A small masked spectrogram model, trained from scratch: encoder width 192.
Rows from block 6 of the encoder, named by matrix and row number. Rows with one number belong to one neuron. Each number is 128 + 24 x the weight over its row's rms, rounded and kept within 0 to 255. All counts start at 0. Numbers have three digits each. After the name is the row's rms in percent of the matrix's.
# fc1: MLP up (encoder.blocks.6.mlp.fc1.weight, 768x192), inputs 78-116
# fc2: MLP down (encoder.blocks.6.mlp.fc2.weight, 192x768, transposed), outputs 78-116
fc1.49 104:132167121140107091160082095142140121087153155143110116110147155142141140126104137171141127138136129165149138146117096
fc1.50 104:196139156159134130140119145148103159091125175123161179154138084145171121083094152140147127110117126095107123156122125
fc1.51 109:141141161151118140127109133121135123113086131102116130165213110111134128101147143130161148131104125135149117116104137
fc1.52 045:125184195125085109128131197173124124127138130127131126164133126172130127111126122166125126149132128130129133126125124
fc1.53 101:102103107174159135130137111136109160095122126120123139092139126160161123117147146141118164134158106144069108147120108
fc1.54 102:134112147141111142142123154097072104146097163139114187100159083138128127144095138146123129130133174106108129158107171
fc1.55 105:171149167115115163127125133107116123108141129103105109143138074155145122145109158105106159135096131118131101123136071
fc1.56 038:134220143138125116194128140124129129135126132124109129121208126125136129130129124122128105131128127110133130134132139
fc1.57 047:128225109105125124103062150127134132103132137125131141124131133155195123152128129118129112134165161128138121132127128
fc1.58 055:163165149134109127134119128128125125078135126128134121129126118185125124091140129125127132157123089072148130142144156
fc1.59 103:179147120153117131149111162110111126128098143138133105160152153149170115106155142097103140112172093117077140120131157
fc1.60 100:149142173143164152122148174164095134130117134136119143120166122121140140114130116095093119145124103130127112109122137
fc1.61 100:177170088147140153104140152126117140140153146115102140088137166142084127144151144119160136095130082093133130116119128
fc1.62 095:138145146124137133101112123118127138158196123110148104120198124119126163111153169105161106147115133124150096118109107
fc1.63 051:129128108080070173159125137145143126053167126097132127175164130190119130114129109112141125126162120129129125165130145
fc1.64 133:151133136133125149145115189099107127138107107109126151088147129111122133115151093141119135155143132108116116133144184
fc1.65 100:154160155110077089188092132165126117173143101101132170133117154154122137147155153143112142099155085127077150115166184
fc1.66 100:094153095103124110169136186155118132162143120106112189116134158086122116110133101131142121188157135118144145127158138
fc1.67 109:094174121091151108141111122144145122087118139060134128163142119189124135097162133087105153124117138113163113140134113
fc1.68 101:111152108098152093128090104131118134158147097136127096131116141156094124107112127134121116140125096159132104165138118
fc1.69 054:128177135133136105135094210131121130122147101062118124136136137133130131089130117135119149194126123111143121140128131
fc1.70 112:118123128127139156111124137115121098136141129113131129202131105163101136132116108159146111153147083135075102154144169
fc1.71 101:132121166160144142116108139155133198125089115145169159135129093116167102116130106199147152135120151144098110105132136
fc1.72 105:147141081098125134136102133130156113163107159104107173131119128186195089118145116162165113166147081129106129134150164
fc1.73 103:107167113138140143121142148156093169149153089131172145112118076150164140117078129122164129119097127134119134118126095
fc1.74 103:114147093154157128099112120127140117132133158133110133129150142147102116125084121125159152146176120143137135124146161
fc1.75 094:110136142134092164132124153110141087152120116121108109105125111145169093137186129129158095136170161091121176115133146
fc1.76 095:124186078143077156129099156132100109135152130106184166084143116110127126138157115124119116114109115124120130118152153
fc1.77 107:179131144115109142099106167155119155118085103119123148118140158148132111112114149143125180137121129128128100120118128
fc1.78 098:124134142086109104127090132108113104120160161125148135113134192114118149131130096162093091177113154147102114128157149
fc1.79 044:112130123114124163169047126142104127108150128116134133121136124147131125089126146156120134145156129089135127118100157
fc1.80 098:207144110113142150115138113128104121146132074120130145101100134091129099098111102166142122161159068154083170133164095
fc1.81 100:137215111171174133109103136173142125115134134133137120132160158121133082112130129109118189142125105149123118100146162
fc1.82 101:182136186124093102145089134118117100102122143132166119157138117094079103119132125120122135118119121125133099120137154
fc1.83 108:120146093158148141158135149158100140150124138149186155152124152110123105127137126137159136123139090091110130116142160
fc1.84 093:137109130180126165165117159128151134146098110124152157140153149120147113162151124128103135120124131063089113125144171
fc1.85 098:152144103097127088141105091128126112125098073140150117110133085169157130149151138199103126125143104155117120169131110
fc1.86 119:137139155121096125127117118120102124140145172120132144201144107171110140147132121138169104169187131138099150150112164
fc1.87 105:156183146170142146114145143153098122144170171105092153117157159159133134122094156115142150102135087142102114128127139
fc1.88 105:127129173175106206135135152153135125151140128142127145111156133099136133160111146123150124136168150145159109099130121
fc1.89 106:115126108144080123157167121115088157159103136163162148114168132129171110119138124106141116098119118096094151127126163
fc1.90 101:105134130164076091156114116175106150122129123134160121105147128128172133125149135120128107076156105111136162124110101
fc1.91 101:101154164133111152164147141135126136111172113112124110089149128138149128106162147119146115117084158065146131106128111
fc1.92 092:151139080139143192117150144124141159097123120152132129165170138127129114102115149103080209146146132137138134142157163
fc1.93 095:120113114124130140129110130129093125132136139137105099104157175109163144122141140150141133114151115145138140116126124
fc1.94 096:154137139144115145100144152155149149166122144139145112153118086158088075084128113111104104100108169121120121129193147
fc1.95 102:140107162152122197098104127107163112103106118104131136166127148164108115140173133151121097108137130108084108125153143
fc1.96 092:113121150142128106171130142154179140127129119137136104139128165089212151126168105135114070155164137085090150127151118
fc1.97 101:131166087155104142150120179165116137131171121109149130099128121118142128111112148123136109127118188118161178121127131
fc1.98 118:139153154112128128139136142127083147135203131107143074095133122124130140125142108134109150134137110130143128130132138
fc1.99 125:171156093160151154144093136147100135176134134123138145117127096160145141132139135149129116115111136122129162150108145
fc1.100 119:123163131099090071201093130157145157137140156111146146104133097153184103127177098164128143105132090125122158132135124
fc1.101 112:096141099102163101135132112146100172153148138102158193126115112154120137146094120123128133146108107105077086145139141
fc1.102 117:123158133141118129116137173136123158143095126087147133146126102148160105139168117168127149108127176058139147112144164
fc1.103 051:154135125130130112215120174131151129125127181126126130142182133158162160092170127128124129128130134125129130128127128
fc1.104 132:160142121108137115162111156124129155121074173102156134145169088153143118084142106167137121162141115103100127116107155
fc1.105 091:119171104094148150120143110097115127092140141089122131137169098140101120136087111079140146141133123140153149160118122
fc1.106 094:153166124104120113135111142130148107132116143126102109084118093132151077043133144150157146109114096130145150149143151
fc1.107 047:126179128124129174159123131160127147096171126145133127128129128189129102090127130124066129194132107127131169137129128
fc1.108 106:127154097102107167109123144127090163113172145111159114168187154143152151151162153100106148108093174100150100149131126
fc1.109 101:156143141165130113152093117165113128132097167133174123150140133106135129112144139162110137109124130144095115097135162
fc1.110 116:177175119101106159115148126163141120110109154143087159092117146128136114114137145149130158190103150112107147145094148
fc1.111 101:119136088139166108145112149172145161154144140107151162116158148095157166093124101106137088119143113109117134139119136
fc1.112 101:091157072125144117131086143153161080132149173156144134176113127131118124059129119134123132129138115140122114137161092
fc1.113 081:131148141107098124132130118127159113092114133132119137134145129117124176139082144121089134148133112107116158149107135
fc1.114 102:077173121127124131150101119138088157145081144128185128136124080180130100108120135146163144192151092124129122130126119
fc1.115 119:093139100083105123151139163105081112107117135126126153087122177121151145144133091117143109163143112149134150126113150
fc1.116 039:127167128122128121146134133137126111031193129123123129150130132128129135119107145127122107123130125120128123131117131
fc1.117 106:134135137166123109080124125122169175130190121134141117098179143077127164135136168160163103100099135072130150122122126
fc1.118 103:151132118155146186141082194160107107142112148144139148140151136122158108120169091181128127101162101113123133119164163
fc1.119 097:158120139153144144125117128136091127123181143108148093132206125116124133120157104131119153135131158114145126122120143
fc1.120 119:130153127146151141129137145112108108165090147151117127108141082143172108115134092082120117126115081132112129143153134
fc1.121 108:154160133120144159096118191149109131133099133105117129089140104135161128093105111152128112098119126088138127142110136
fc1.122 104:149159168107151142138137122124083127111108204091100188156163096154160117162113141129121146156133071111090110116115152
fc1.123 095:144165121106105143108121144094132167115115136114128139121133089153100114120146140145165130151115128088127122121147136
fc1.124 099:109154189140143133187113135152084130109092114136155148101144116161119152140160084109135112143132135103125148097103099
fc1.125 101:127136150160138093161095144178140140137154144139095126129118118122086096120160109127087113100107111143075122161151114
fc1.126 125:132122110131125076142125184165164121123125163153147117139129117097129118143115147093112120133105111117149130143141099
fc1.127 104:133139132111128161135150176166097116131138135132091195121147150163148153113141135139112128093135084094091125145108129
fc1.128 107:129127079150105097119125102132159140103142154127154125139138125098118133179099137126153100126112128118135093119123171
fc1.129 100:132142127150154137116092155125098149117155132106127112114150124116118105160111124097106158096092096121152119126169149
fc1.130 132:143154150099144111151072146131141149110129142102152111126141107143135137114143143103112149095115123113109103106104117
fc1.131 097:098156095114083158155125150155125141145087105086134195122164132138108111111108133121132148157154113090107142126139144
fc1.132 057:127124150140128147191126118122128126133178156139118126081153130146140131143180132186125188086137123097112135148128149
fc1.133 097:117114163107097124188144152159100158117138125122140132114138116103176125098137105160152116128128111101121111100127139
fc1.134 100:095177152173142114160146129144082126131189103142140135126131125148115169127117103083101126135150117118137144114150086
fc1.135 089:170118152134111120138131119120112110105128126156160126115120104113181144137123111204108094124117149099104098061154147
fc1.136 090:108175147103111133146099133127092157097125100112174116133133109136118150125140133167111113135131169103152148131134093
fc1.137 092:095168164120075102167136113131143095087132117158135185146174151141093161122128132177131150122141102112123145126150161
fc1.138 111:100179109105153147096130109134179094105161170098105152169165174122135134104148116146168155187114177113145152136113133
fc1.139 102:141126109128085124137136155116128139116175146115172134160125152108142141158166121139146137129144159094100110120149113
fc1.140 092:093127087119175053163118086142131131129124160153133122105126157115117128130118111169104102159122099148108137164154119
fc1.141 097:123174150181162146102142170121159147087135110109152078140149137131098146123146121112129185137146122119146116168120098
fc1.142 110:132122149099116166140099181153102121133141078117147119109160155088165128135136135136091131140182160066087090108128154
fc1.143 118:123121116117101098158098126111099122132130121150137120126163132139132130140169141107088153113152097122109155121129178
fc1.144 095:103137134117132155117136121159069138127105129127158189114136132161122146068119118104102104152152095151096159143126101
fc1.145 108:119168116094154156135149112111099138124115139111129136159122108183093133105126154145106155134110111088146142144126110
fc1.146 099:132135183123108112147104115086123064163150158109088140145128113164155099143113093160093133127139140188093093125161160
fc1.147 101:111126141146209125148126136179103123148178111100133123119127148138123128128137085126134107163182108164112139148138123
fc1.148 098:143158111172158116166121148114123150105088092167135115189109108106111125142151119125097125119110140078113116137135139
fc1.149 105:080137161137105114132115104098139093088191106121103120137174116164117163149126151122103153130114157141129167175112165
fc1.150 106:115138107121134112161111142136122162098158098155143097114127127159127133095101122102144108150136116152151111129133073
fc1.151 033:138139183144103155146137141149124123116138124124126114126134133171127128108126133208128120126115116106127130124119147
fc1.152 123:113151158107157168148110122109078121137127134084112136118126145151163121133141076114093122175123063129101098138133175
fc1.153 099:099128136120115110147126147096105137121127095155166144135138157100151124143133135133124134146136091125090102126152126
fc1.154 113:153117083106162141155108174121079168105144138120127178080138142130133160170120094120135116123147109086131132115101138
fc1.155 105:101156150196113150153155154124126094108132110138147141167166098140132119074129152107133162139121100117138125170126143
fc1.156 107:143151141129133122102138125121149119096123156142127117129181118115141108139164136132095093138105149104127120150165173
fc1.157 115:160151099150184119123120175183122148149107140082134170151171132138145146115159120119100150107116138102157140137121141
fc1.158 098:143144117134138124158092099143139118119137169142117155123132111141140144080105101131070096111119148117097133152088123
fc1.159 106:158125151178140126132110131125155114093100128122160133112153089100143130132099178138098175125131138151150136111135135
fc1.160 113:115117112167134091149113131146130180116120115127165166119123157121154159133111143149110166122143129161097141142129143
fc1.161 114:151141147119059090149109135086152101128102148082110174123152122137099135131150156159148121106141113139120155119126121
fc1.162 105:111136117129137132112124118123098131105138143165124136130142117098125122142183099149151107110135120143127133179147169
fc1.163 035:124131117152151128155130133127109127091123115122142129124155125134121114113130134130131127121129126113127134124112131
fc1.164 094:117124107106157145138124112075140115131159170099151149143121159124101153145147112145126127146119106116071102175154127
fc1.165 100:092134149114121120123112129160094133103135187128101118111135161082139136132154115135124135142145119145136106124140110
fc1.166 104:159164100138107125118116138131151104125159177130129132128129100148141148114150148150143159109125122147067105133128131
fc1.167 100:117124138151108121185100181101114151103132118090161095114154163103185142121157101126100169141175138135073109096116124
fc1.168 100:118138096118171110131111125124101152099144112122129138106137115186142114134119139121163127123109150135119103105114141
fc1.169 113:136136144097100136179120163125115112126156153108132098115125110104147115128115129128109108144125124140100087112159105
fc1.170 096:129158119167171134124129210150114129136119134123146138133100079127149146151159110136144149157137095152096161164139091
fc1.171 112:123177088165125088157090112107146137124121129099148109108176175148140130106164121147119135162158163160146186126114135
fc1.172 092:080149139111096143132137086119058102129155102137105119113188152133092149152142153126144150123119146112166141118113117
fc1.173 092:109154134144123125136144145133136124145119110147156146117133115118085099115115124109103119130118137143164144114206121
fc1.174 099:155142098129124138122150150108099155147147147143160148143129127123092121124142108131148105167148152073143136153141169
fc1.175 098:118125130162140139160087116156095099154134148135135151127147109161148106072153110121138127097141087129113130135155133
fc1.176 102:119176119114126140148122140180094182159191121137112147100141134167111111062140129131157133125136123133079160133116146
fc1.177 101:200142136140162167128058173142208082129149154072093122136134123102114122119084143072117127110117152131152072127140134
fc1.178 114:124121141108140169168144182127169108111159157097128141129147100127165134104154143112157106136114148086112123139108109
fc1.179 097:150134102176109099144108129143140126116123134143133138143148131116138138158183125149110131119139181117139156122131117
fc1.180 107:151142107128149174121157077109099112107159128078087136104128127105092126115106131108127144146131127144116128145129149
fc1.181 096:111128153116098159145137150104128100118133110138109167103145122147144144074124156111108163125113143152127171133114134
fc1.182 098:127123113101164102123170157138110139140186130177160119138126127107114137117141121137155117121160126135109137170140142
fc1.183 098:114147101121137104147078130137126182104114124133148136120157139156099146128148168108123152097118115133143093136078128
fc1.184 109:136161124141128174132151183146067161120094126127137139112164116136130124160178100112135134149156131103152161123112142
fc1.185 106:111126139103123126120133144123087116150090121149151152163133108138155134106121116144068167134164115115080107145146150
fc1.186 104:128141147144120146149107092121096157118069124124163180135162081167111145086106135139151111105118087108121150148112133
fc1.187 098:104133185118116151137109156128105134127186132133143142198135112156071154124104120125108091115157149145116098091127185
fc1.188 109:158133121133139140158113177097084105150114136127110132121122099114141115127144136118134131200150124158139097123174147
fc1.189 101:156192123112111139145120128105091171088130153117162154125110104136123133148126131148123119071119139095106134134090134
fc1.190 110:166152099139103129170111138140125085064124141105157143146153115125132118141119128101082098135150167135144119126157134
fc1.191 095:146159105120134136115136143084135108133153156104140119106137170115133157156120143142148136177115126136129117092126160
fc1.192 102:117151079158156088127104135117104138165136104146150143094131166135122123085090107173179135123149072099141122124139139
fc1.193 113:127159152133178130164115143158109131144119140111153141152189135140136129130138095100086141129116139136110136106126116
fc1.194 102:155109164138128174132100196101119101123138132113123094116159072136154113133177147092154126115106176120117120116123126
fc1.195 098:122165123118119093114148135102133167096169106093161140111140119127074118158079166110114108133119154110138132135127139
fc2.49 110:126158128134157162099175164154118114129084120138130129148125103125099134119133131108128102126127154100113146129130169
fc2.50 097:120101135102105123112173135115111139138094100118119133100105109116124121111148146157154108156117114154147123128141109
fc2.51 120:158147141043133115140112118128118139125128130157111139094105164163162129102128154182103127149148101122108143131137150
fc2.52 032:170148130077113174125130180126129118126126127129129125124088132062087131129134161130121126172149140146125126127127129
fc2.53 092:168123103114144153111098179094093173126139146161129088101129141126138119071135109124101124119126108136150151119122117
fc2.54 092:112159108155136116150122084142141150110109135114138148119116140138086123125122115135152109166093164124116108121127136
fc2.55 101:098136063154170121129140123186126142149146111178138131141120184101134134129186132119161122135137115133135144121133128
fc2.56 023:131117136136132127116128121124130126132160082111153130146125116078126129169154126125126117126142128131135129128128129
fc2.57 022:132134124126132123128179100131128133129126139068139135053125145132136076172127128112129132126127113156128130098105126
fc2.58 029:135131114120129136126135154135113123134142129125133133163130127118121097159118111115126147082145132130117122136126227
fc2.59 100:117133157179081110161091108114152107105088108143123134138153152099156135121128142138155153100153100182146168124124103
fc2.60 094:137125164159137095152123131113151163126078098155094088188121121148186132102137099149091120098136150103124150126128143
fc2.61 090:110118154126154144124138103109092127119153113138135135158132107142186121163116115133123152158151084108126112136148077
fc2.62 084:117106130191107111160123107096119069140099098118128072144121088132120118145165095122127118097116082113122126145127158
fc2.63 034:146119130139130169159152127155117120118150130153127140141052111119127114124129126122122124124126128129130129132133181
fc2.64 171:087131120129130109147166083136119123118140109108154154129086121131067129132156114102153108181114126110112116132159129
fc2.65 089:120126090114165161080137120131144147099142163165131086086153131098125124094123124127165101204115165150175113127124085
fc2.66 099:142131105151122139128125103166124096171174144152123154124120127095130144123144105100125135102134094142100107140139122
fc2.67 102:134092139120090133122095152140141102109122135123108109086126120108139131122156161128149122139119124194106116126124147
fc2.68 094:124135143123144080158121136125131113136140181090137145164057076153111116136100119133121088163139122132124118131150118
fc2.69 041:124124147137041120122134135127141121126150134136117131116126127107136135113096121063133127122118114159073128137123108
fc2.70 113:094124119116138101149141107108122100123153175092129161143105043138094129156095134080144137101110114176132086139141125
fc2.71 090:153132145142112127136124143123086086147133166117104133116145096114123135123102125123122135135184149170115116119122120
fc2.72 099:123121133162132105103124140147119164097143091180149090102119125146127144141075136102105138072128137157115168127149102
fc2.73 095:137128131103148126129124106140167118123101139103074142136139190133106134095169103132116133131158104105128150141138148
fc2.74 090:166110167079119133150174163131111125150145110150094140114117150157106130087107130116107138125129137085113181123125129
fc2.75 075:122180128108130055152126128123141145119127152068120134130122150124143122148111123165119142140094092121155097134112129
fc2.76 085:134139168158147097131154114138136116148098132141103175181120127103134146101164104154111119091139063096119161128155116
fc2.77 115:131098117065086134119136139137133108142143152063148190112100099121086122162111129091147121140115115139087094134128159
fc2.78 093:159126085109102103138159101142141129146101124122134159144085145116111105110143100146142145138097053152105101146164159
fc2.79 027:139129115129148118112113120125119114176122128136142111185137176114147130110134106131153144117135139140130099125131116
fc2.80 091:129152159137112118137114111107134144103098178110121141103145111133113118148110132114121110128101155096172086131118173
fc2.81 093:129159164103120128129089105126135096146167128142115139102148115147109126138101084118130104166172128159090101139129126
fc2.82 113:099103156145103125128148147140133168103073124119136157155099141087181120123162139182149178163099126115134125137156123
fc2.83 106:106140103162141096146142116160141136141168129135152138098119161096116134154123128138129146107124075098120117128151151
fc2.84 083:055168113163098124112138087117090121122127146148116110057172122134146130102131110139116152119135121183127150130108098
fc2.85 085:119108125170162151132116164117121148140173137109144153162105097112114124116134089072136097150107136083142102128128150
fc2.86 152:119125111111159095124127121122132134128138166104133147129099108115074124150116145155135122144079105112138109148124140
fc2.87 117:132060141092141119127148147095101148130145157110133129114087140115169136140126100160136090126134067124085093155137092
fc2.88 101:140159083096155052143108112104147150100128131105146107115114144166114132105140149153114139135094111123126119139121129
fc2.89 103:129139151154121096140124147124153174112078120166141152130112147131140127120116098163121127106106127107106173131128145
fc2.90 082:156148123088129145126154152114132123132170158142103151104115126166060130130082145105110136158123161126088146123109143
fc2.91 097:112123147143064138128100135120114083148113096118130112132118116177118130106148157108111132148182123180094147118132155
fc2.92 071:152121118107090106137124135099093096103127145077143140138108085100107136088122128125114106169135091197133092129127120
fc2.93 084:116133143181112120148108123130108068125099093093134052138123153108177119152196114129103139096177084134136098135133136
fc2.94 105:148131127130091149102086074132165123123111155111112134087139139133111143114141092155098105121118132107133143127139173
fc2.95 087:123123131174141122124128100123135107111131111123110126137136141107067131122127130138110163133148102149171147121145133
fc2.96 081:121163070089127151139136105135112128116126168095138164105106079161070124104088120121131118126075140105152126128124126
fc2.97 102:106148151113086158129136121102133120152099105159108156115105102146116119080118178125138110149107093168125162134131148
fc2.98 137:151109153109113106154159105098091093175127142154090157119106159134169118122147091166081134102154084144102153124133146
fc2.99 154:085140133136119121103105083121126116138139104113100137132128123154073117106115160124142130139112136194144109133131150
fc2.100 129:127128125128121117108112134133119139094167108162127074066126146122140126147076134116104150090129102174132159129127117
fc2.101 107:180115162150087126137080126111196099114101119140108092153163143111159131066142148117113109101144130157128165122124106
fc2.102 145:135126129125132143166187133134121137152088107144106125179118134127133130129155143127102147154152140095104131137144097
fc2.103 029:065099127110126135129128169124123072177125127132127130124131122129111126137129069124181155127157130179131129127129108
fc2.104 182:149097160125135123126121170115129155148104146170091131106133128146182121069121092172113124122137079143129149136122124
fc2.105 080:174119130128115149135102147119132116138120119188113108095114130122112115093170131165113133124105116104125154130127167
fc2.106 096:092099111151093141126119157156142081166170144137144181121110097112078116135090144125122132147129104164123140127148086
fc2.107 025:130100132131123127132136130131128096127127151201125128131074130095129110124122117195133150128132068108130129144127136
fc2.108 107:131114127162140123164129105102174151128061128188140088154114104140154118146162117150087122099060163073117137131131170
fc2.109 098:117136132114159081154123087116123105148152144124127141138167114125132135125135081111129129120150124138128100121124155
fc2.110 123:083088146172150123143103142138091120117142076135162085138140100133136133153111099103097088103170131143138123129169104
fc2.111 099:157151120129179141125104078150126104170165128186128116135142138160113120139103087101102116157185134129081128120126166
fc2.112 095:113139155120096139113114188141148061127133150135107146103137149135098137130164160142137165129173106150101144110132136
fc2.113 072:126103135158123108090107131151084147132161129152157150082124131128104145085132110067130114089172135115109115138126171
fc2.114 092:175115153173122116143125139106119111133089140111096108101121142132160119147143082100089115105163076159144120141143139
fc2.115 143:144098119110140118115129110162148149134116110142126134100111135147106138099135095130112072079128132135132187128139150
fc2.116 019:124115151143127067147134080164117126132165130120174133125121129126126117129145084127130173173109115123110127129127150
fc2.117 122:105094138157099148130079124117108092120107147107128101146134125128145121130155129129135167116131085189150099136136140
fc2.118 101:140119132141079138107140095140162082110091127171087119108129150098113139102173146137136136088149097162113146132133134
fc2.119 089:086163123134103110163081136151068107149159110094150121110144094174131130137094102109117136079174101161088130123142104
fc2.120 115:100156118133152111113145122133084130167136105153125139145128145166131133123124115113138083101146097132093173119128098
fc2.121 115:142154094130131139139129128140120163147159110148147145153156150116122135166132157107141172115108121075094149128130139
fc2.122 102:107121139173136125105123130125151120132115112173114099101128174152110134100161110136113107143140130162106139142136158
fc2.123 088:108119104113167104154150115193146140135175137139135155103096175106144133154141121135138129115130103117111141138145141
fc2.124 095:106139178137128105152090155081115126147105104103105141128132137182162127095134140112089126124141133123108148131128128
fc2.125 090:096161141119150099144153137105087139142166095141148136129153198120147135120124121180136186123138105104134147138129152
fc2.126 162:167087151147129085139094155117189152107080125140114077130104147132173126121130113163081127146150148118118133140132140
fc2.127 094:088150194131155138114095151099113115148158151137122141121144109140105121133112152081141108128155145168123108124125130
fc2.128 091:129127152110149151121148136126083128153160118143107150106151131137148127069144100134138140131172083130109182135128084
fc2.129 096:127140114137130116103150120150090164161119133164116169102124140124144121139134068145117128127143123145128131127126161
fc2.130 203:144120121118140074190126115117129105156134107107129085138132094175133128094135117103098134139148147173102133128122084
fc2.131 099:145137120133131143142135107171145109187134118185096159135121084096146126118129142113127147141119138147116155134143097
fc2.132 024:132145081122204129112134097142141114131129129158113153146106085092136137130127100135159119164118123131114141151153143
fc2.133 095:116147105139144151090125127132143122134103128125104100167136118133119137067161181114154146103134150161142165122132130
fc2.134 090:194122098102128125108106140124158138114104162142092100135126163096155132111121142163129132131111111128120111129111184
fc2.135 080:084180090122176077131125133169112136122136139088134154158115150150127134132143137097144151125133115144130125139129108
fc2.136 079:095113099129136098173072093132133118145154148110151135146112085138149119150110064096097129130145100149132113129151088
fc2.137 084:152143130102155134116114163145127166124155157111131111087128126101159134096097147101126079130139126116122119133126093
fc2.138 120:144146115109098095153168131159165072179135138116084162127121153103118119102153139121161141138143118139114179110117143
fc2.139 090:108117156108085132130128102110130123100105126109140133132122126121162120156115161166156119175104086147131078127131092
fc2.140 073:152131178134109216090114159125090129106110094113116157133183105139110126131134170097131129123168161088143123126119125
fc2.141 095:123144132059093091159148091124109143103135144112142153133123166154150133141142130124148063157115129081136135133128142
fc2.142 115:109114126128135171127161157147084170128134077174133125126136136131111123119147110127100174151135139141112139126151095
fc2.143 118:100166130146112105137152133129144112117109139148114135103105157155133122120132161121110136134124112158171171134134096
fc2.144 078:098133095194123139158153123151148106114074108112131089166112121075134136174126134110144142120142153098157131117131136
fc2.145 104:136145103128145113127119106120112116115123204129117126069082135118120129147140114136106099112108074138132105132126144
fc2.146 093:119122084155161148124142127145146152123124083176189136149129134121109125120114150124154157146144146059114151124128102
fc2.147 090:156143094112121123103154153125202131125130114096107073154093177122104125113137143132154157155132167126136116117127156
fc2.148 087:148134094093129140106138126156103123120170133141155119096122120139092121111103138131148152164183056160164138130125123
fc2.149 094:152115099118135156120090123134114142152161154150121136109144124124157127104147082108120126097116122120120112131122156
fc2.150 102:139147175083116099146121105150100144141134091111123190145101130151155133123129089135103122117141081128140146133153154
fc2.151 014:134128132137132163126129130131127120076142143128150133120089131106138136133129111140127139124117112128148123156088079
fc2.152 137:134130116097143143137176120151124077178161136132091166118115152129091127101161094120155095139148123154110164124130129
fc2.153 107:105130097130133084131077126109128129130121155078132103107107119115108123108148152111108115065130084143130100144144114
fc2.154 132:107092111109177131127130114149104131156127136130121154140115112144148130141131078117113090120140132128114133133132135
fc2.155 107:092137164139143116114105141079141149058093119128153088095138105116111129116119146142100136120098143105162115146110129
fc2.156 112:099169085110176130135159149148095176175140120140146142156098112130154125123131093126134117132117087092103124121140110
fc2.157 159:089175106118135124101142138165125117168164117140126158139170120126094139137106143081162165113153117130108136113137098
fc2.158 082:095082134161091104100131133117168116118111111108142084155135156093153128174126160146156187152147093140131122128144118
fc2.159 102:106128108124156084137117079144136127146154104160134147151135149126145128136129064127121138142154115143126134127134144
fc2.160 118:109128137145142088202121072109114145113129116120166141129168142159140118151137106125121174147156130117133137112118121
fc2.161 131:168119128099129125122072162102141147101097174124102115116127167124157121104120199167118140172131082139121108124122155
fc2.162 094:167102111100149163141118163140155140129105107108126103128130129128121124104131154138125129155146180108105116114121122
fc2.163 017:116117120085101144136132168121151141123115154135134100117080133097106128137113139146125072108121137114141098187111127
fc2.164 093:142139083115105107128113117125161093106125133088160109145112160106088117152144133115122123147121083144113077130149132
fc2.165 102:116150111140160114145130122159115169135144103110140170115144110144162122119128126137134153124120132094189138117128109
fc2.166 108:117115120113094118106155099123149111098133117083168145155120116136040105133107199114129160163118132129152124129152098
fc2.167 102:137074124071121156107148105139119156120099094193132152126110115136152129059136120184139137160114106124142151126142102
fc2.168 089:157113129154093118142125179126136155129115114156115118120109116094108119078129142130128123127140103145106159122125119
fc2.169 104:118149129146147141108136120142129154144105087179114155137154163151098126070148128139152118103145107128139159130126167
fc2.170 090:123096164110102143094130114104168122083150159122136129077148132109097117103159138159138134162118138140151138154127101
fc2.171 119:079137139138095151130138105117140103125084093142102121125134131138108128120138169135137115129123118148153169130130141
fc2.172 099:136073106113103110117125139133176095117104149162150139140116146076120134162171119122133105101129119080108122132141169
fc2.173 082:156138127133136155109071111104140105142109140167111101175116112147160132120113126136121083085127116135099117128121145
fc2.174 092:086099149146098078146121126105104124133145108097169132123125148097153140174161073113118155140140107131095108126134105
fc2.175 089:129094128178130131157123160100115157145119163099147106148132148128169119125126086156107138147151125110105093129133102
fc2.176 094:139129123160089120094089146112154082105089160081117065111120155099131129152128115137101127071117128139148137145140165
fc2.177 087:139105126153131118104174150144128162138075101198139143119092140096164127141160105139128126093120074101120174130143143
fc2.178 140:144128156104114133152118121122150101126133157111112139129128099155105124092110170108137132147152160153115161136121075
fc2.179 084:140144141138134095134136159142185086143103154138089143141113151137137115127157118159133129118147140143142174139133147
fc2.180 104:143103107163152116156123140128163151122109122144100114098122182112072133082192117104099148106131117127176138129119182
fc2.181 074:141148121160124114140137103144113123128104148117140115163110053128133128178113098118089114130119120109110059137135135
fc2.182 088:176105133146092155137102132095144123131097132094108100137132121108149135148112161101130140097125116123131095107127143
fc2.183 089:161153125114135148155113110076109150131127140128105128110168158165092121094126142105114150128142095171130136121096149
fc2.184 111:107145093122123115162172125131150124134117124122120136155139125121100131134089176107139156127121119096103146132138122
fc2.185 103:092148115158149123124114125132110120078145103137161069142120105140126141134121143123122133121140176150126127122155055
fc2.186 121:101179123136154108130088114081110148136136145127111128084121141183113132099124110130101126122140084141134150138113114
fc2.187 090:116151112108162081158124088126097161117145143165135110119122125165131138120125074168111105114110098111128096137113129
fc2.188 106:084169105115127148110143115172110138108176115110158142106115108178070134156117118105144116122075128125117151124137113
fc2.189 113:092158159134138128145104136109165108102153125117100123105129082182122113135101148135077136165094180148157149131115093
fc2.190 112:154113126168149094169115139136114099145151115104071083099101140137130126120124091152081122114160134182145157127127108
fc2.191 087:101105130110078106138111113126151098104114117097133104161122118120129120126132119130105125132125080175112080131133118
fc2.192 102:104131106142161083143139092104131119153172163139132138114079162111146138133174099158108127134116084127084101146152121
fc2.193 130:106121134127117132123112145133154095147136112098121113162125067136095132127085134091126127135153158137093107112142105
fc2.194 092:154130157117133133141143118124129115164133156146075154123133148138120129092119133122122120111185144161120183139119126
fc2.195 094:094125145139145105159121159103152185115116124122141098147097100117162121101092145192125136138114148112147154140141142